Rows from block 8 of a small multi-label audio tagger, named by matrix and row number. Rows with one number within an expert belong to one neuron, the router's apart. Each number is 128 + 24 x the weight over its row's rms, rounded and kept within 0 to 255. All counts start at 0. Numbers have three digits each.
Before each expert's rows are labels from the 100 clips, of 14976, where the router gives the expert most weight on average: "peak on" is the class under the peak. Only what is clearly more common there than usual is listed. The data: phrases spoken by 400 fixed synthetic voices.
# router: router (model.blocks.8.mlp.router.weight, 8x128), inputs 0-127
# up: expert up (model.blocks.8.mlp.up, 8x64x128), inputs 0-127
# down: expert down (model.blocks.8.mlp.down, 8x128x64, transposed), outputs 0-127

# expert 1
peak on: silence
router.1:121117135120124071104122144138097136150150163103131140135124135137114118138140118148165120135120159157153106126141117166137154121125149052125146111127160168117099143186097091157110114095103126157126125173108143134097097138136179121153099152093085152133169143138108165134122142115170098154160123105125127113071111115119167129147098083109126098110129136098148144139145146114156118110142
up.0:117118141123120094125153133148110152098108098104115176103100167151187096147174128173113126130162120127146119148138100116123111108136143114105113126123123108161130097113142123114119109140099149118139191145084145127190126141115114115118154099137122084137089132148135124151096133163085155126140110148141142127124125130135128132148116161176141112151076161108092140177154100160134109127077
down.0:128101122119105160087189136075129110106101141104105127100095094121146115114106132130119147119144122119185113068103121156134161114128151106086154149138150152116150137147143107114169100156144150156141101139080167137122109153146094145118133119100114152141118168098103095116164127160116150127117117112142139149162121131114115113112148060161117159142108158136156108159126122145151145106103
up.1:150171120115127150131128125141150147140158129122182168110192116121164104113118131151133118088140169136133127132170132106105074159155091176126127104169099085140141109129126148095121128116195149102100152111113112103126152134157161174121103096112127147110102067148103148096126146150096133124104104154135130134117144114141107120101118160124128138130117123123133092100077133139140121134123
down.1:134094111124174128138177078145133165124108144096117149150133099113129140123085157115149086111092138158138178073132093111131163158109137136142134108130140150114138114073127192112131132127141145157150133133120154114135109114155162170098084158093163123100138133129145130126126139136168130110087132118087096100156137181122119107101154134122120090118134122117126148135095115167136120115123
up.2:147138193111123161118149148142119152126126127106132154138134107150124120119141098155155136108102148118143130123148120092150141164153090145099130141131097112126143102067138125102137135120159188099087132122177154138143148108152118165116084153092112128122129106201098153103109096116118132136144073144125147111147102148139126160158118112138123122115134130133146086143101070167101138151120
down.2:154139106116141066167114094112165119179127105116120150132147097104113161100101099134153134094095140131093154109118164130107107118110149117109132132127177156134126119157129168127134101134147113106133119121116112090107143164171142178108135143142155147102119129085162112116093195111140154128091131146129120117114108145150103139058132148127133107149139115099162150094107140123123109137157
up.3:142147100150103126135106146181120156136092111155112104162100127133076112116182146120141142127120132085122119138099126100135109109099175112134134117067119091119189140101125126128121168165143141138165115100161153116138139117078162112147143166119120110106153119117136135115126118154128124063158106102111125115140158154106140169137115149147127104120171155127104126139150145131107149153082
down.3:127154106150122146122082144159159155172132114164128134150113112131143118152150144115153114111121146150121103151129123134138124117143116169162137140146091110123152137120098134136138132121099138094111084065144138168126129110097158123170136154143136124120113144095088118083146130158082082125092129165135130150135119112114074112169137180137135105104132151124131084131144114086129176154184
up.4:114147136115142150130076143100152120123167126157148178100160122114138157108131168127125117097119103168083119103116164143154122097096155131153161122123114143185154099101122129113126158106117160114145192095144153129095138165141139125131137126127133131119097102099161113095138129136109121108084122122104107105161128145139128112074169144107069140174146089135108145105118124122127111142119
down.4:152116157121114172176147136113095093113142136146131177106115111179119133106079111137098164136161125137075141142112108160139109146138119155125075129132109114156109134137121108139127133091141117124134140107111155121085134153132153142115130110174174167146115153118154122101146119083136127108108098106128099159118118189132116089126089163142135142110161133103123084087158132149134164122136
up.5:146133117131148165141173127144160134144122073123192124094119165140102152101155179175112142108120164135127099133146106149070091128142128094157178135128128138117155150140134153135097158167128144135094138124122155131112146130146149083163138125135115146120122142109106106142095116121118135136092113170100151132109133128132100112117126138143150099156067145166128090121128102140101107083142
down.5:130135139145065147151130183106161171146096096142120153115144146149133158148100152127094110133094159124109099137117149152124111123166176139140149145150125146113112161089155186144106142138118097114104103098107141107150123115128118126137101119147109151146119102132143116112065125121125100147119152133094165135117127108112131131167142150196109113138112123130080100137135082092121132108168
up.6:185160163133080109134130140112115156140147131131128168112153183129106162159115121158107106129122178108096129122125120142149104138118122134131095121164169149117091141088150120100081111116124105117116132121153138123110144133101077105090122176135183137144141137170130116116105125121143112158142130116095137138107126118128133155155110113100086140173159142093111132072104117107142163101144
down.6:137127127114080086127101167136138106168157114136127132159147161139096144115116112157114128158111101074122138149132137168143121128062106136114112106164124118131159109128181124125118137087119100110145160113174101116122138149099130106069142158138159100140148132148156161113118138161119085129166133141109122114132135145124134163170146175137089149152157093088099113137142126094120108129129
up.7:101140146115109133098129130126186133150133159177141120120133123107087146116160136088117144123097125144150113149166124101137147133150091123135102161075110128113140093130103161150097144098094131144115168118110061119176092110133139126134138092079105115136133096109127150144131103165151113118145152104158122113133149100154119155134157153142128165139157120111109083167103167101120111132093
down.7:115131108111101161131076174128162136157115130131134099157146112163134154118138098076137125123090130129139117148170133095133163113138127163174111161146108137090132143139082116154134113128114123151123105078151092169141128071115111114141155140097098148151137118083089144128155103157157121109108133096165095106135150092138135129161107151119155131127153131128131096126094134093118138181133
up.8:151175112139122146121124135153135160154098123115099130113131088109165103105150130112123082069137136125144134144144141147137088128137159138137136133147081127129147097097129157116114077112186114126122162106083126126181151108131115130125154097152128109107114102155176172117140152133130169102132149154149114115153147105091111135166102174152150134146134126152119111124074121138102168103111
down.8:136122166131137140123165125113116129062131120132126169116145123122160144118096147122152104119104137151173127115134166135118094151124136095188150137149152121118143112103111139119153112160127117126142113152146169109108087140149121122102137108122156113081097146073119106146144157145161097137076104083114132135139085174123081123103145106127130080153120071125158153113143134117126140110163
up.9:132115129139143179125172105120146128116100144138173117050150132125178152134136150151122135130094133131098135098142171112117133123109111174157119121131103098110142114072146183127149103122144138146130124070148121119124189106138117123110148105150124099085116119123156134135127104127115157111117124154133145128155112102128105157117129145120154207175133127136127134118089141145137120099097
down.9:096092083142132129120148099101113120128110169090113093131096098140148124157115123167134106112155125134171139136104121163116136130134132169151123183135089094125133190120117112149136151105169137147137102119120169152093161129135102123115159151099156134123120134070134109126139128122100151114096126136078128155168105133175155082117182124116124130177131121109107146142130118151114121109140
up.10:209175123115139149139102101158132119158130136145140148125159114114171107107101128129122114108155124065140118116158126087153093109126094163127114105120122139171136136110132140073097149098146122137103172116113125140149162099142125142102109085135155124132133077131144160125149131147086165110121135178140144094121177128115098139137122181132136134115125148138132112095138100145129138150105
down.10:114162115097144156123114158109127135139134159127155133120107100108154141089096149119145106074151092158159142113125094141141119135097114134166154111118135102121154140132134107184162150134189158137160080130134148100128086098132104102112123129108109154055141097134119129142171143155102112125121114083090133121173113153165114120133122112136133131129129099174138100160119108131112095133147
up.11:110122157125140093109118129087092124146140098149143153109175181135085118125087130161155113087113099111160114138118140121144112160098118131137120114157135119158116134124117109162122076121137171156104190104138142112118094092120141156098107136158135112150111124128151139114106093118119135123129144161141176144127120173154114123181117094111173100161123141108113130140116115177147102157100
down.11:143114121120140116170172130113099104123142118139111138094133146165113128123143132165122117122139129141139106118118150164103125161091105154109136117143136076103115134163163116102140096112175157170095138119153134096087158115111137142118131120154090126104099122155182110098122130131139182117114137140123101134168109170151090171143127077104118115151107132152120123111131127147135067087076

# expert 2
peak on: /ɛ/
router.2:123117115138100124123122133131177138120133157157121108157143153155117157140167151120079085138089155118112098132159102126112120128173122147143131122198077134157144174130133130158140150137125126132095130119151162143126167139111096072125126128145101165098142134092084105150103123116107119144135132142139111151093098115128116124165127137134147114179126077127089119094085103118128131091160
up.0:112125092165113104156136122114159168111179083090139121101139144141123118104126150109127085120096166145125109146128128140110141120122143123161139142138156136095081168141176122123130093145144137128150111100137144115144140091142129187143103103161131159146140144151165137146098128070105148130096121126055097108116106150160115099128148149135101145124111149149110146112171105113158116102156
down.0:118152110140124112140140155140121162155155136128074110102126112133123093123059139124152130161170100118103095110123142114127113106152099125113140109146136144117151116114175151103131171141152106112150103125133103161121109146148163126135125169105077102118189140126105134098113099143130154105116143105075156129144160133168155137167107143153118074135159163175129099136134122103134133118095
up.54:111141160148171119151125121092091146119106146180124111132076156138077087080114170106145116117123132164155142115099115098133131151079086110141096140114146146133157141113175103157138104158139149135204114100111126095148101101131100108117142133124142111106136138142149117162164114104127145157156122134127129086152150136136118116104128097140134122159135093136142135129129137191131139138132
down.54:091153117092150133145128132102106169141140115177101102127094147120137124108082142137160128097133092134129175113069138109137156098153076096147155124088129116169154138120116106160126145160117128131188094152110122104117071138113125104129100122147135074126166100107164117160162134100139150134104125119131140113139122133147108133147126142148112099079128159146126131106154163140151123107125
up.55:171176119120121165147126090092111164100137108132143172109133091102140106098140130152132094107121116118120123131118116137140095152065138097161115134115145122137135138098128098134104071104138145111138146101111160114106119116168163164162130117126177125111115124124139159119182129136145106130143146125108093093171141139127129138087121155078128179158117091113140111090128086148140130131151
down.55:126151156119142155125153142121112126133090157138137162143118107097114137122085144116135102118116096097127135119122104125139140147134100113116096115124150093185130100143146110134125196157149102138160114158126143081138085131152092100091120105090130142107176112119150144121156080132104123129152118110106167124175183162156127140120116147164142089113087149145156083170137138148123130138139
up.56:086156125142154109102121134177107123116171126088168122102172101095140101124108136126177110105139095122137128143092150120128130119108112111156148146091157135108116147138174154128089147127138124109141172132109153086127116150119152153105120107100097092128132113126150135131185108165114113102133098100107135077135142107147112150120165139121094159117136123153160123118144157187178111130116
down.56:138108131090170143134167124139106088126117140090174166099124138123140130124120101170106115111115094090101138164149139145166114128100134163159146112158098121147141080116145125118152115129155124130129111178121064148070113142145107103123131099137160162148125101097163116111121131088146165110164132161121125100134148128160112097139122129138125095084112151116139148105138124133086173137127
up.57:126163127165122124133148122134098144132163105099179097106113128109087101115134139166123151118153159130155110128117136115053107133132134067154136101106110170121072173162098150120112146137130126109097127136130152136107149119107165145147094140152100126127166153127123105131098138132152108131103134133067139143097115124173123127121112153158121098139110121167137109141140131195131102112147
down.57:124135148158046127150140169141148193119123076120092110104133127172144114140077136125152127133150144147097116137139138181098112141151157124131155135163125121115108145125168146101093151139116075135135114140132150151125092147128153107175133094125108140122152131163116122125110143119121104123092090138089142131120140115138148131151105147150092093161113155142102146129140094084154109106128
up.58:136167118158157103088120096110111146136127130154125147069142152108119080118120152133153116124171110179123147092102130118114106112106122154142096091123200114150073150121155131116095088160141114163141148099121089138145107117118113143135115098121135110136162100163162096134152146146135134134153096149126149138125174107170127132138117148096149121137123143104135125082104171138097113131137
down.58:112139151150182103157194140116191152145135095139101135123086128147136159129140126120106118110127092098124154126118139094092112089153110168155167147118159103122135144168129067108156078154131108142124124134158098143139134093148117107126137141152102150169151135106139121129082127116122128153126092145131143136138105094165130126141110121109083136091129151151117118134102127077129099144125
up.59:112113154116152081102109110135119152120121142107146087135137129139120160125116132139116116088098171130155151158128117153150129159150111135152094142158145164126136129116109113140094127148126092133160107105122098099150131146069125100109093103129149118119131139103119164145149092128139150113156118087170090054105175144149101146129100116104133124122170144130092124157178169149171129148117
down.59:106134125141114111118112103141106144120159107147105122098155155115178091113104105139137116103130137126130127106141084141124155097124178129144148125127162214155150117121137209084096098110132142116115166115097096151139124126130166136116119091138106129115099122099156139128121135108097169154146125164145139138130099120104142119103169116111082096150097147129126166144109151099147150147131
up.60:115087142107170134125179105141094123097106083112158133114133083133141103137079105191163098129161102136120116096131149153123115131091157118117157112089166124119112144121131157089109104145167135140140150119130079111127138130113169155112105118119128098147113095149148184102141156129174133112131102105136134108156159142143111158104102150115112118086127135157127099144095147134131111121097
down.60:130119087126163101137135101111118106119177180148161131137170131074128123079113138136092072154118148113152117091138128167103117135111113125164140108138124087127096145145116078139157129099131132133136149162097169136143124111155128116127142103126128138151142122110155114154131094136130136146048118153119176133140142182168094108111123111103105145143119093141118134126143147125116161152131
up.61:116121142127119119115120081152113129087095105121087097105171151078140124124150148185136141079126158113159137136125137123088121136132115141092129125139098133144158176131135120157097080151138078132142109104130140132105169167092164121102109147135140100139139145112139113127121167162125146127118104100166124132142086107148117184121142178117101114155122080139115144096094148147145134125127
down.61:163128136094107163155134129124124163091084136108112137131140154100164134120144121143105120114150191135156133128123071163146099153140149117152125125159102130146138129116094140147113105139127108164118101112071165099122135170112125128107153133156137131114092122089151125140169145086144119157105104136170070164130096123102131139131167152119120096145096106106108114166135099105134156094132
up.62:087131137147170112122122103104090125126111149108167139098148135100101082119155139151142183134154106183150098119111151077115135105097106102093094129081192144112135178146121142125098095139134111125119131131106096121118146144173160194126123159125111124132171096098166169139140125155115127120137132115119131117120159113140110129112110138116110157110139145149156140126140157155156120131126
down.62:143164136107102129125151108151125177164149108175117115092156113129157143153107150149133134117151132160145153171120172170107093104095137124126119142103174120141106151060115146117124090122100082145122115108138131139076134153137141114114092104144157142139121116138142149115113129115146125125092120102119109161108117106155121099152109096112134094128157068121135131097160091117165174131128
up.63:115169128150144152144143147145099095136145106131179122085122141115085119133137150143143175142144125152112102131103163142083087156140134102145129084110117146151093145168113164123082154111104094101128120114129140153087170176125156132139126126138114129115152132101139101128085154120158125134110142130100155111113156097159130158107117136135109128127117128176149087139135161199130090121126
down.63:147122135146080130125147139139193174114149108134093109127172110147147162155106129159144128105184134141121137125111116138095109128125145135114171150159152133105087157098165154140123128153142103143130120138121132137135146103100158140131105103125121140138102059164160146149116131129136116125098110092078135121134121104145164131173101131107113128179103115107101156126136103069156095105135

# expert 3
peak on: /ɹ/; /θ/
router.3:178134134156123181141080124087116133143132089159109131141129099157117122087080078111072137114127154101108141120125122145115091120124169102103121136094101110158112126096129121127152097117162108125160110137110164078106096141141132136111139155129176125143157123111170145090152098121166129127151119113150105142141099136122117106114122167096141143144158090159153113104120136115167136149138
up.0:068152147120143159113087156123118100134160103105143131116148153145127161122137149125115110177096153161110105137148149113092134160163116136115097124144132091122133112124110106125129157106090087136150147084133135110104145149146123181113113097133112175121139078128124118145145065142130092123098118095147125095157133141140119104105117164160107164131138112155153124160183162124124102121101
down.0:119101146110123137097129124176114127103143087105118169128146114124110150108130075128117184126134131093089118128103130112116139136169106083141099133135112119171127146127117101111145155138092134097168178135135193123069125133122142114104130140085131144092115116143113139130106161163108094101126087136135153128165125158140108132115102158156115128137163107165132132133152183139095111142099
up.1:139133102116142117090126085171128161145107134097139109121097137125105152158160169132169107103106142133139104120145163091115189134082108126100118113134124108109135087120103180093150180132171113141156108091154095154124127150121141151131097149143131134129170147103134148163153112154090131120104116115107137132146139134150090151146126140136122079105137125131156100111149125180096161131149
down.1:163107107121111129157129115141133159126156145115135143093149119146150132141129120100150148140142080153109105151124157083120121119160124167073109100135083141160075145118150123128142096092129129097132120118115151123114136131156103136097101132109081146133145123156130138144069129149129163123091119099131137138146115116107151117148149115136117186159113195150136138135085151163123120084071
up.2:120129111107124106104198127162135111096123126080162136129155148128143170140108146168128146154140127163122103086168115103123147157126147127140155107132151156085116105128112167076092150129113123118098140135174117166146137102119135149154156114152087143086109135139111127127111156139097127138121147161107157126077146093130101142137154106126060104144110155108127118150119136146112087118110
down.2:122150113117111105101156137141078121124102139111092117139102123152107083119139131086139101148113136137149126152160137144157119165108102145129112170145160141113103140206103087176130062121106109119107108110140113118107145150151107126131144137122103105136113198178112128121154148123124133139168140125144121126115088108128109133127181105126149083145150107103119105154126137161103100135107
up.3:139139122112130108100180098177154165118095143114142120093133131116154106174135159114160148120151123156126116124101187118108127103146157168147124100120151163128108109129165161132102150106114103117076145122123092132145139133116139141148072119128126149128117125171141119160099159154139138123104108117152096167091161088130135141145142115116088168146092130123114137133072139122120081120097
down.3:135096170104114120145160162155119106089095136134103155134149139118093077118086150085141167133122171101083119116162155160138134130096097109153135140130127150109139148113126128127112110147095160112168113122195137115127125106130127107120134115138098130067138158155126111139126135118094133138141143148103128130094113152116176141082151123107114101155143105128096129154120178152104127171098
up.4:128126126128179096114150146140143113112116117099156141075158141128156154167152148183133121146149115174131121127154159125118127069122154121121166083154162113150096152128139155102103159163155106098094115136144085163140110112138132127117129110103124147119150113116098138153067135150106150158122129123103160111106148087181142145121121125122105080150096132116160113117104109130155100119130
down.4:134164098170118108116107165148092148117154152132155098126111113155089101152105122150114131113140120121123102127143092120094132125135161153133126153147102104117134176124138120143097147158165083107108134088088093170149126156096165144117115151167084116118154123141108149120124114132118145105140166129096144132114113143137161112104136114192195146138154161125140159157119127111124177102115
up.5:107146141139130132099135103135120099095098117084165097113103175129140086142180150126133098124121134152162135149158098123100100108173126167136092082123139164137109117121126148121124126158112110135143129111122111141173142116095113119137162083180077152093159103137126150150127136163090116103134137141150175097139176092108110145147131116149155105127121145150101147178124130121116142123116
down.5:111154157133141078122161115152110100154112145140154136121111190093122121116139157120132159129140140113108078152132142095076108130163095149118094115100133140134164133119159122098092148155088138131124165154135159084116130151158119113110114120166087141117149103103107130199097071116113094149141139125127161127129144108116156139114125115138123140103109111130097144144145181149117155119109
up.6:141112151160083116160120109093133127093172090159092135112156126157099086084109110136130137105122128108130128085128118118108144135121112092101138137120134154115167196089141148123122104185102146114113131085147151117099132142141129152119142110126155191160141116144126137112135126133096150113144122117112108139145091137095114123097135142090124169148130107175130120102113130115167175126167
down.6:107116125080193138114103155175110123139109154085138117138107132145137118196134175094159126180125104147119105200151149117128110104149179142146121111137119133133103088141132147123109158091083080142126150137127106160157130114133114096167131089155108102120119116135131118140099134122122129111123130141125129100115151129151132134150132117168134110121112133095117145159133138145130084151081
up.7:120140126154138099154128105098126124077129165159124142110140180112118097092172152137134132142104115133133111093121116136117115137159094140111073123161164141083148164111128125154122104173147159101140108119145122117137110116132130129161154072134116173080129131118099117134157163133085123153130144141105138135137123101139141128075073116094135135152070126156148103106133134167151130106145
down.7:111139117106130133169137158148129130120128150108126166173127179102110130170131129144130127157149116112089118148116125112141131142134098106153116117126111126138097114136151121134108148140108102124142167137134157141183091130122127129161165109107083105111094116125103168181143075138096096107137187138101147140144146123169119109135125128144112131123064130087116121189169162141090099124113
up.8:113144165127108114165118125104117116086100129140100124129161122149136090115180120133160104094149148114166131121130155109113112142121088104116102116164154125118138153142140116149141089127102160086159132157169080124152127144105115131115086153163086131162093107148091117111089114118109123151145144158141201107144130096125088171144120131167114091131110156132121120127114161155144134112141
down.8:111166125116147115130093180124167146132129137120158150169137138128166099120148125080139157154137160127125121138148137100154105107137095137153127109128102166105108137099071106144115132130099129099130104159110102157166093132105124126149106125147127106142128089100077142083114129128145153153161126164117147132088115110087159118130121142200158145095130158159104125115105164123142164118126
up.9:154154096105128137136164149121140123137101143134151152125114123111152138143139153148106142138133111116136122120088131117089122112115153120119130115080174118140063108119158169113140180176129098145166118158105131110180129084116086137103109136137092103112137095145126103198109141124136152109162114092109173155142146121150128106122140139158143099106086080153117157142125146122103121145143
down.9:119114121136120110127147164132110098102123183119162159186084151159125127115150161081122152169137122154144119136129137154112151126141107151137126092142132140101118123158137162127120133133080125120143127080158136126133116120103115064133129126120126153108100184149085110087130113116078112115153130128144132147082127159131144096142150115130164097148123165135093125146097177091109155156116
up.10:145109166142113098163148125144152141116108127153138097133110148123122081091120163092164120087127139181141137139080112099136109111139091130168127130149165165133151115091155126159144096128142139129155137120100130125136096133146086132152171139141102140133103134173095141114097117096098127168125131122170132087115144104132110111158117139137106138158090134121115096143111161196172119135109
down.10:154120120119125102147162176136128161138130145148162128160118172133128114128075152109152192120108137147113096122132156154145139128128080104155114106126135149165134129111090117146124093143104123151120127131145157103117094156137118108171101122140087119137138140103083170192078109075127106151140165114103144094109150132127132109108121136157137150106103154071122144150127157128135130126148
up.11:137090099136097126140129102133144167164161141159090140102161134158108154142115127130156130112149102130106115096121169147125151098109138152121166141123104147122117197138136160124151161112172145158142110084146148129092142153147127092121119135126151148169106135138129126136130143103150117152084115084073118136135092118170105139154144154085087146154107147124130105080124113164156134107140
down.11:103112103131129135126159133144109139160126194152157140127163145142099174130159109112113147116117135162092131145117113115121141097162115109146110125132101133135107106097126147155173153130086154155164124109123189144087107166096107117162143143088133124065153123094128092148113124104143111119100136129111135135147115141167126118153150110099121128152079129105121145103159108162117102125072

# expert 7
peak on: /u/
router.7:122160118136139146118135139138131100126122142119169127140088134133115112185128120095130135096157099135088150141100107108131101128121092118144129109139146116133140080138113129089127172114092124113130136086129089193164124109130088139154147135086119089119112143157156143102144142166119137134167134163091149091173193129118083156130146126130081108103139136121120136160101166122100117109113
up.0:086129093071120090165126129154145119153150135120091164166138155133132130122126161153144162136119098110139102128098111146151172121132107099131124127097137129126135098098111099159115123129133131150101094096127118127107170166128135134140101113159125114127110157133106109102168136117168130138076097119110075145135151113125160136137092119100135150115123139104167145141154147166217110122144
down.0:125148148137099144130077151135162121122147147119109155146060146151136115103121140149133106187132135113130113123152135154156121112111087169105130116126113127082110133130171158138133107097133118100102124156127141143163152118134163126151131095157117133101100151162137097098148146159076156135082150139163119135147098105114131145099153143117064081173158150134095128116094103131128144128118
up.1:136145122116081121127149128134149113132116119182100130089111126135110136072164116113090106129125123135189117123107169115132148124134110112130102122119148143139094109074170115153140093127136102131142119129114102100135146124100102098081096094159112135113153116130137134112149116101133190097164155103087147111134139136136157133138118170151172140173087139155151144129110135134154186151110
down.1:158117152146082111143166123135116144094113120125154176139134197196164111091113135163098126177085140102131136163117135157114155125131108140138108106164137133124140155113104126159140127179134130139091142125124152088105090117126108106141090137133133179133099118095086120164140080138113142147164114123147110118123138124131149124137153163145151137125087113153139114122132130109121172129153
up.2:103076173092111153092121093134140129140153126132106077128159140154163165135136147125103104128172109112129123105131143143126187128154113169116179177121091134092134134094111126127133110145133142150109135125140148102122170153135116135102142129147122148112119072141142128191137082103096145114102111129155110168089078089126117116117115100121145151135122129102175114125142133113134124138116
down.2:126147152149114098134127123137161123118120108112157119119149171144124153118137139159156163152115171163131090122137101132080174137128127137108153154118131148124119152096152123075085089126133133109090148093122135114114153156146136121160119141128153149144100110117129118171101090114109181172101139087136073120100111157120122120120153119114119171162106103090147129075138121126085151153151
up.3:157106145165121124118157115096110107124183094125151144130149114132126130063084143151135123132147111181168143143081118141140132137156130101097135126134158105129115123101107122110128110126121110101164149142128134126135120127056139147128121101148118123119078159143124127091174144122078114132158082114155149162115121173148150108161155124115104117160119118107122184161140127150131107155101
down.3:149146142153130103134104135121128117149121146163075085124163118149140111122121146164111121129131138144160129095142087151129130119104166127143167124119137102108117142133141088200099124146127156098162095142126104103165110160140132128083137114130106083141179148109110108117127089101132160105187157123135153125127092135144134120134175164146104089111102130128096123099167082151129140107140
up.4:122104132149087134111126145117085132102121118122121100097113151111087102152139113122075133144144118078108114148152123106122118111114097125097160123111094117127113127145175139094146150157129141110130134144137144140114161092132121137138121130158082130104160099121145158171099163174091159117172173139134162118159114112114122173110108131158133148092166098177118132154108103122090167095126
down.4:096114104144099056158166146110119098161121141132170165134139151125114117078148135134077169113077083150138092155147117137125129141124117115095083114128121126121153113098159126152132088153152118153126171131123101140095122132138128129111134135124126165088129143071118194109135099125147086134157141124127150145147119138081130129102129114118163146132118150114150146113156093118104135129132
up.5:136110149100137073108174103141138119126138079144145167099180138132124158090056164142088114136111113164130109107131150129082147141166171107131130116148154145124152168104123159080125103127115146129120140117108107135137127122099206115152109120161128134157117111097125126129118125121167135135105128125140116101068136145108141117133114148109161125146113182125129135104126130137153148136124
down.5:111121164105104140139114110114105112129129118184133148099124133137146115078074126156083103149141115176135168114157144123107092119115182143118120184126144156147160170119116121132135119100122159125177135154163122125124114088149153108133116111166134091111173141109113120121102117116132140097155084136114172129125117142108144128086093092119124096129155119101126151083131149155130094120110
up.6:128157106133130102109100130097164160105120110107135158132132155095110110145140172112125148090119079161125124124119105161158122131150134153115135117154172141122131108086086128110078121126132100153089138082122134147134109157132124152165125088092180154138102139135140133088161155168142123135089106132087089096157146143121125152135137135074089157111110125151148141100120160112154122113153
down.6:094164117145083097089124156127152150098170161125136132141118155112122136109147136102145139132107115121135168120115144126094134115128132091105173130129187146108143110083123152134094127111120102115097086094175124136125115143158146136131126111134137111109137084153129122126128114149132066118106140111107179156215111129112103121172150084122155138130106115144117159141125157110154134116133
up.7:156120160126115107116100151074128126140143106131161116077145112139138152118107096138127154118133136176150133114153131177118125105165132166112125130105100109140141116122156115121090107158194170151125183162173104116153147129130108122118111079172108140102130118114164104165133126133137152152082092144166104110124130098135109154086103114104117143101113104132120128101105118126171106131117
down.7:164098141113130137124143147130151103102098114061143123115134160162105132147134164130148118152147133118134136150158144092124137092125148163121143097137163144095135110102141130104102134105136178136092175133167166131098162121105138115168165054135151180122083124135128120136120127148057132112094110133119117141130120139099089141158112122119085124147113147131142158101115147131131105142115
up.8:095104091147123087111150133124107139150195129144098195115110145125152084151123125153122153147137121119097080097108128097128117139140114118162106121097160141162112156126113134093099089121144138119139153145045101120155118132112174160169102150135138122181123133137118096127112127119159114124119152104143154165104135136127163110132117148154116134119158134108126160101151117132134149127095
down.8:110094194127174151093127124098150162112101112116124108105159166090115148107093089118129141147142118155166123140135164119121141140147099128124152146107113104144137108126133099139156085149128130112128134145129204118125148141120109160145127153109139128109095121145133130163089147144129142125103163131108078088103057125144151136106134127159129166174110113130139118107094126124084145105128
up.9:105120136090124138113121127121137155128165076151124124111153131148147153092095141160126142150122115152114115069123172139115127109142122134138172154078130163105129197126138121153152074133129121120131095120134174109111164146072182109127136117146146126148151107125113132149126113113130135111115137090127105111086074122130176125107125161118156141152113117152115099103116070132146143139150
down.9:131121151129145132140136153144101154131126093140089144106110145101136108131166127135156099107126150114115150133169142131117104126106134148103141168132151127147122123110188107147172130161135126122122091120140153124063112138188110089117087111127129126104137079122113126140123149129142142147129114168121141142146074102124085125119169079149145106074118118178173106140123175154139155123097
up.10:134138156128152113099164078100116146122129092165146154076152158152117126111096128129114100103147130118144086078082147117085170158123137103181171107138117097148132182110122137103114103140127128130117153132144139119132115128094169136179117117138142093147143091090104109127111142097143131094113124138160155139091131156139095135139144140151137131186127137098111093147105130148126110130129
down.10:079098167135092143126138122150125123128133113169095136139141117135106113096071155155068104132099137150173161097101139113120136125116139131160133198149129144122142160154100155139139079079096148149164105109119156131138078099118131138098113137161142143152164134109112124123098101122123148124148117131140114148125111162096127097127160096115150108123117136097118188120133128139147129141160
up.11:161100117106121107148161092133124178148143097128092125112168106142177129106099134163145106123130152104129106125145185125119140150142155135121162129138123148144123163090148129133128055123182142128134115131108154092087160140097160123112089164125139157148132076105126110128096127106172107138123130101159136143111089152105112140155143111135153094157123149127131149122125073121122158108137
down.11:126114138157156148143120168078143135135089116157107123131078110146140120114158132117136156118124177139136133123129113166112078156168159092145122131090173162139104168119161111130105111110119147116106142123106143123168130152165142114129123134121160091154098094139114085142123111132153109147128135153142139156102099108085147070167121131154154119148137128133095113119105144141089178098166